python train.py --encoder_arch="resnext" --model="image captioner" --dataset="single toy objects rendered from many sides on busy backdrops" --train_examples=101725 --image_size=64 --crop_scale_min=0.8 --horizontal_flip=true --rotation_deg=5 --cutout=0.4 --tokenizer="word" --vocab_size=58 --encoder_norm="batchnorm" --encoder_activation="silu" --encoder_depths=[3, 4, 7, 3] --encoder_kernel_size=3 --encoder_stem="single" --encoder_avg_pool_shortcut=false --encoder_widths=[128, 224, 384, 672] --fusion="cross_attention" --decoder_width=192 --decoder_layers=12 --decoder_norm="layernorm" --decoder_norm_position="pre" --decoder_activation="gelu" --decoder_mlp_ratio=3 --decoder_head_dim=64 --decoder_fused_qkv=false --decoder_bias="all" --decoder_qk_norm=false --decoder_layer_scale_init=1.0 --decoder_parallel_block=false --decoder_inner_norm=false --decoder_drop_path=0.05 --decoder_positions="learned" --decoder_cross_attention_every=2 --decoder_tie_embeddings=false --init="torch_default" --residual_init="none" --optimizer="muon" --muon_scale="match_rms_adamw" --lr=0.0035 --momentum=0.95 --nesterov=true --orthogonalizer="polar_express" --adamw_lr_other_params=0.0017 --grad_clip=5.0 --steps=9900 --batch_size=512 --epochs=49.8 --lr_schedule="wsd" --decay_fraction=0.3 --final_lr_fraction=0 --warmup_steps=990 --weight_decay=0.1 --adamw_weight_decay_other_params=0.05
Rows from block 7 of the text decoder, named by matrix and row number. Rows with one number belong to one attention dimension. Each number is 128 + 24 x the weight over its row's rms, rounded and kept within 0 to 255. All counts start at 0. After the name is the row's rms in percent of the matrix's.
# v: attention value (decoder.blocks.7.attn.v.weight, 192x192), inputs 0-95
# proj: attention output (decoder.blocks.7.attn.proj.weight, 192x192, transposed), outputs 0-95
v.158 105 [140 138  66  96 112 126 125 139 135 142 115 124 130 136 104 123 122 145 176 107  83 190 133 114 111 181 109  69 115 137 157  90 108 162 143  82 134 135 135 100 120 114 135 130  61 159 165 101 141 154 155 155 112 145 129 194 150  93 122 114 105 133 137 131 114 129 117  99 136 154 132 139 116 154 116 142 102 156 103 117 121 105 141 125 156 162 138 147 130 129 134 105 116 131 121 131]
proj.158 097 [118 103 148 160 121 137 109 106 130 147  87 104 114 158 173 156 131 134 113 121 130 112 134 124 128 146 106 135 172 121 124 118 140 105 159 146 121 148  88 135 106 127 133 107 159 129 151 153 121 123 145 106 118  95 116 141 107 157 178 151 170 162 101  92 177 137 151 119 104 127 126 106 123 157 114  97 118 154 115 114 155 159 131  77 141  47 157 101 111 138 113 131 109 137 112 139]
v.159 097 [156  95 143 122 151 129 117 154 108 140 129 143 135 139 116  92 112 119  93 100  99 121 134  95 144 118  94 140  88 101 102  99 155 158 122  86 125 149 111 126 119  86 161 163  99 141 116 106 129 144  95 172  63 128 146 117 128  88 174 114  86 135 149 154 133 130 131 107 131 121 133 158 135 129 141  87 105 143 178 178 156 132 122 123 130 143 150 159 161 130 146 117 196 120 110 102]
proj.159 101 [ 87 154 150 113 125 117 133  98 164 121 125 116 103 141 117 137 134 157 114 155 148 126 108 128 170 109 152 142 141 153 131 125 126  93 117 171 134 101 104 102 148 137  75 116 134 115 129 126 120 126 162 127  97 154 120 135 124 137 109 119 125 163 148 122 145 118 139 159 113 137 137 109 109 129 139 174 136 140  99  72 118 109 126 140 142  81 138 120  96 111 103 131 100 121 152 159]
v.160 104 [102 148 159 150 135 109 166  95 109  66 117 107 130 144 143 180 170 121 155 127  99  94 110 143 124 135 108 129 131 117 137 129  88 142 114 150 114 135 156 102 142 133 109 157 138 148 169 149 111 128 141 117 180 131 102 159 186 165 111  80 152 146 130 106 113 124 102 117 153 120 162 102 122 118 104 150 148 120 182 155 102 108 143 143 126 119 137 145 106 131 136 123  65 134 151 158]
proj.160 113 [165 122  81 113 124 120 104 154 148 155 158 175 142 131 107  98  95 107  94 105 140 150 131  92  83 185 127 167 174 170 141 125 169 158 127  97 110 140 134 160 130 134 154 111 143 129 107 131 179 115  87 140 171 122  92 103 119 104 126 162 113 122 113 128 107 150 143 117 144 105  96 152 125 125 138 128 145 124  97 105 111 158 151 122 146 111  73 124 140 114  93 129 146 131 128 100]
v.161 100 [180 118 129 126 125 182 134 120 103 158 133 180 142 123 117  76 179 148 118 128 126 100 125 105 134  88 147 111 142 144 124 119 185 129 100 122 119 131 110 120 155 126 153 127 148 171 123 117 137 109 121 152 154 173 158 123 113  77 129 135 101 163 146 105 140  88 147 183 115 149  95  97 134 132 140 118 133 144 138 129 131 127 102 149 144 142 140 116 117  95 143 128 108 117 191 161]
proj.161 099 [124 173 122 152 115 112 139 160 144  97 139 107 116 133 166 144 119  93 167 139 124 160 127 142 165 153 146 149 146 105 131 133 104 124 152 165 126  61 100 163 141 127  86 136 121 142 150 118 124 128 137 127 138 135 115 150 117 158 128 129 112 147 125 106 132 150 145 139 129 106  95 145 176 114 127 138 150  81 165 115 104 137 113 111  88 147 108 132 126 122  97  93 135 135  99 132]
v.162 094 [ 99  99 117  88 159  84 122 134 150 113 156 105 127 115  92 136 134 127  92 109 158 130 127 148 108 124 146 106  94 125 103 138 121 119 138 143 164 137 136 132 154 107 152 121 132 107 143 179 136  53 145 111  83 143 152  97 167 164 122 114 129  92 177 109 125  87 118 124 115 148 121 127 112 129 120 138 144 103 133 153 144 117 116 160 141 143 183 129 133 135 120 110 119 143 107 109]
proj.162 097 [124 128 143 140 114 169  97  95 108 144 135 155 130  97 209 142 139 148 151 131  63  74 151 116 101 141 126 139 123 152 105 120 168 128 143 133 125  85  91 101 101 132 119 123 180 146 115 103 147 136 139 135 151  90 138 127 131 154 128 147 111 143 140 136 118 121 108 129 146  58 133 149 128 142 129 156 152 152 124 143 129 102 120 100 115 181 108  87 153 119 149 135 145 117 145 143]
v.163 096 [140 161 136 101 129 172 131 134 136  92 139 116 124 121 103 132 136 127 158  85 131 107 143 116 126 140 152 129 149 138 155 137 110 120 127 122 118  82 142 138 139 128 117 158 162 175 138 114 183 142 146 115 152 114 113 105 133 121 130 102 120 170 114 120 113 131  85 139 154 124 131 142  88 122 143 185 138 173  78 104 112 122 106 146 102  91  73 108 107 121 121 153  94 112 182 138]
proj.163 101 [122 111 136 146 105 136 124 124 146 170  93 132 157 123 160  88 123 120 123 157 141 129 110  98 107 129 113 130 123 110 141 125 173 131 138  89 141 151 112 173 150 135 147 140 104 103 120 144 124  91 130 154 138 112 145 176 130 127 109 152 114 104 133 157 141 201  77 117 115 114  98 142 165 150 161 100 142  62 151 148 117 198 150 141 131 148 136 109 184 131 135 108 135 141 121 117]
v.164 099 [ 98 161  86 144 155 145 136 121 128  68 170 117 142  95 121 107 142 111  92 113 113 158 148 115 162  95 126 151 120 119 144 118 101 113 140 121 149 136 138 105 114 132 123 121 139 128 149 176 141 117 100  92 130 178 137 127 187 153 142 118 124 165 123 108  51  91 107 145 119 100 123 122 111 139 124 172 163  95 135 115 120 125 126 102 122 119 147 120 126 158 129  75 144 141 108 120]
proj.164 100 [127 119 173  95 150  92 141 120 120 170 100 127 127  77 135 114 102 120 147 135 133  63 151 127  69 118 138  99 156 149 144  94 164 161 152 147 100 138 118 180 162 123 133 126  99 132 119 115 154 126 104 119 128  87 129 167 111 111 116 151 135 111 158 152 204 137 115 119 109 127 143 152 120 152 136 135 140 130 108 172 150 133  91 137 136 137 108 159 174 132 137 158 152 139 153 144]
v.165 102 [113 147 129 114 141 149 132 142 122 150  99  93  99 181 164 123 107 145 111  90 146 129 138 158 134 124 140 136 121 158 113 108 138 184 164 106 122 114 157 158 132 133 125 106 139 130 113 158 107 127 153 137 124 124 126 153  89 152 114 178 141 131 113 142 115 140 116 118 131 131 165 117 104 127 133  97  85 190 132 115 121 147 154 167 138 128 113 144 125  78 137 105  86 143 156 139]
proj.165 099 [139 140  93 130 158 134 116 139 129  78 113 116 151 118  87 144 166 100 146 131 103 138 109 101 105 105 124 136 154  89 145 122 137 107  87 120 150 158 100 126  95 123 149 124 169  93 121 127 149 162 113 160 151 148 113 114  96 120 153  91 139 144 156 119 113 135 138 161 103 147 100 139 110 130 135 100 117 118 120 167 174 116 104 117 115  89 152 106 134 127 139 141 125 128 114 116]
v.166 119 [108 167 105 138 173 147 148 152 145 102 160 107 134  86 102 115  99 128  96 159  93 128 146  86 169 104 126 109 143  96 134 139 102 121 159 123 140 133 122 127 134 117 105 135 133 132 141  88 153 155 108  75 123 122 138 103 124 151 197 104 103 135 109 116 101 114 125 106 153  84 120 147 112 160 141 176 142 105 131 138 156 100  94  98  90 139  87 121 158 159 107 155 139 129 174 114]
proj.166 110 [123 119 158 146 116 111 121 105 144 149 107 136 140 169 110 123 142  91 129 121 169 106 132 131 118 135 130 136 122 172 122 124 165 136 126 125  91 140 133 120 148 117 154 143  99  72  96 145 109 114 123 141 112 122 118 136 166  78  82 133 139 110 138 159 173 166  78 138 108 157 135 144 139 141 141 120 148  85 126 114 109 140 151 134 168 107 100 154  83 137 127 143 151 155 153 154]
v.167 109 [178 124 150 103 159 108 129 106 139 135 129  91  98 164 117  76  92 120 108 101 171 126 145 105  98 110  96 143 101 121 115 132 143 146 107 161 139 102 109 144 144 139 152 132 143 115 113 129 119 136 125 117 108 148 113 117 116 149 124 131 179 161 165 139 156 193 104 101 105 143 147 145 106  88 155 151 148 122 135 130 131 159 122 110 153 151 129 127 111 100 159 139 141 136 144 119]
proj.167 108 [106 111 158 124 118 144 124 130 158 129 130 114 146  90 109 166 165 168 151 179 131  84 135 125 147 118 132  94 125  99 136 165 161 142  90  97 125 152 118 156 123 114 107 167 113 117 135 138 119 134 120 123 118 146 147 134 111 103  85 134 126 115 115 116 137 104 108 160  87 125 134 122 121 163 115 130  99 149  96 120 124 110  97 138  71 185 140  87 144 101 107 118 120  94 138 142]
v.168 100 [145 115 150 128 127 143 106 139  96 151 114 100 102 179 176 128 120 123 111 122 124 121 120 113  96 144 161 163 133 134 132 145 136 131 128 159 162 137 125 172 121 110 124 115 154  97 103 145  91 107 153 104 134  92 124 142 103 110 110 135 100 137 100 140 170 176 149 122 113 134 183 170  92 157 129  97  78 150 118 120 154 112 177 129 123 131 104 151 161 129 129 150 122 149 139 128]
proj.168 094 [139 135 111 133 131 119 134 145 163  80 142 153 157 112  78 152 191 139 129 114 134 139 123 105 173 144 108 154 114 114 151  89 108 126 106 103 117 137 161 120 124 128 143 136 154  87 121 100 178 152 135 152 114 149 112 146 121 118 146 124 135 148 159 134  66 108 147 160 130 161 142  91 142 148 124 116 131 109 122 149 130 108 119 142 123 139 142  89 101 103 133 127 102 108 113  84]
v.169 099 [160 119 144 119 123  77 176 147 151 105  92 126 133 169 150 156 129 170 102 109 131 155 113 150 136 141 144 133 115 124  89  93 139  98 122 114 154 108 157 141 141 124 111 151 101 112 153 101  89 153 123 142 117 152 113 154 127 111 131 134 124 146 136 107 127 184  86 119  87 186 114 140 125 126 128 135 103  89 115 101 109 121 135 100 129 132 152 138 139 122 156 147 141  96 163 126]
proj.169 099 [117 106 154 120  98 135  99 139 101 133 167 127 113 129 134 117 103 137 150 142 143  93  97 118 122 140  83  98 130  91 130 149 125 178 133 136 128 129 138 147 102 133 139 118 118 137 126 149 130 144 156 121 107 156 141 102 106 104 116 128 136 140 100  87 122  98 160 135 149  94 137 142 135 115  82 171 128 158 104 118 130 145 117 114 136 127 140 137 122 136 102 130 103 115 105 138]
v.170 108 [119 138 119 128  87 136 136 158 126 131 129 121  98 139 165 133  99 164 179 127  95 133 110 140 118 154 156 144 145 138 128 162 140 104  93 140 115 109 173  96 112 154 122 157 145 120 107 142 136 156 100 174 111  96 133 146 116 176 102 134 119 132 144 105 167 100 147 134  98 110 145  97 107 147 161  99 117 148 106 155 131 111  97 129 149 129 108 139 143 110 132 173 121 122 155 151]
proj.170 108 [109 141 136 155 163 155 110 101 101 127 154 134 143 155 127 100 107 143 135 130 123 144 108 137 159 108 151 128  83 126 141 109 136 142 101 133 112 153 100 151 168 116 166 106 145 126 169 104 104  82 142 143 101 124 125  86 136  75 113 101 133 108 149 118 103 151  91  95 163 173  97 141 152 132 137  94 171 110 121  98 151 147 171 123  85 121 143 164 142 121 107  82 107 113 130 141]
v.171 093 [147 134 102 130  95  96 114  90 185 123 195 183 149 131 120  86 150 123 136 169  88 117 119 119 144 122 140 119 143 120 154 123 133 117 132 135 121 137 162 102 143 176 109 125 141  94 120 151 108 140 146 132 106  96 114 131 136 108 114 134 111 132  66  79 102 104 145 107 140 149  86 142  99 132 102 116 126  99 183 132 153 130 173  75  80 133  92 111 132 161 120 152 118 131 151 114]
proj.171 089 [150 109 179 189 121 167 123 180 108 118  98 124 124 152  97 146 143 121 110  91 132 146 150 150 132 140 131 135 131 132 115  78  75 113 162 123 120 100 138 135 129 135 112  99 120 146 113  88 145 125  89 129 131 107 134 139 121 152 146 147 148 143  83 173 162  97 148 139 125 134 166 152 114 146 136 135 133 120 141 139 118 125 148 134 162  94 138 129 126 112 120 113  78 136 108 161]
v.172 103 [108 156 152 105  95 143 132 135 111 147 130 136  83 111 137 181 114 149 156 124 174 122 159 177  70 164 126 158  86 129 122 130 111 126 136 138 106  74 135 162 116 124 118 142 132 112 129 137 125  87 154 158 113 105 102 123 120 125 101 152 101 115 109 126 151 175 132 134  86 107 182 134 124  86 137 120  86 141 128 132 102 118 145  96 174 103  89 122 129 124 143 109 137 106 138 143]
proj.172 102 [134 114 144 115 132 123  82 122 125 129 154 143 171 129 144  88 126 111  83 169  89 126  89  77 146 104 130 147 138 114 143 135  93 149  98 122 142 145 126 118  90 140 146 137 162 164 122 109 118 154 114 126 144 147 156 143 132 101 141 133 120 129 171 141  80 103 115 122 165 102  56 146 120 131 168 139 157 153  89 146 141 111 129 142  59 128 102 101 141 115 117 132 116 122  88  94]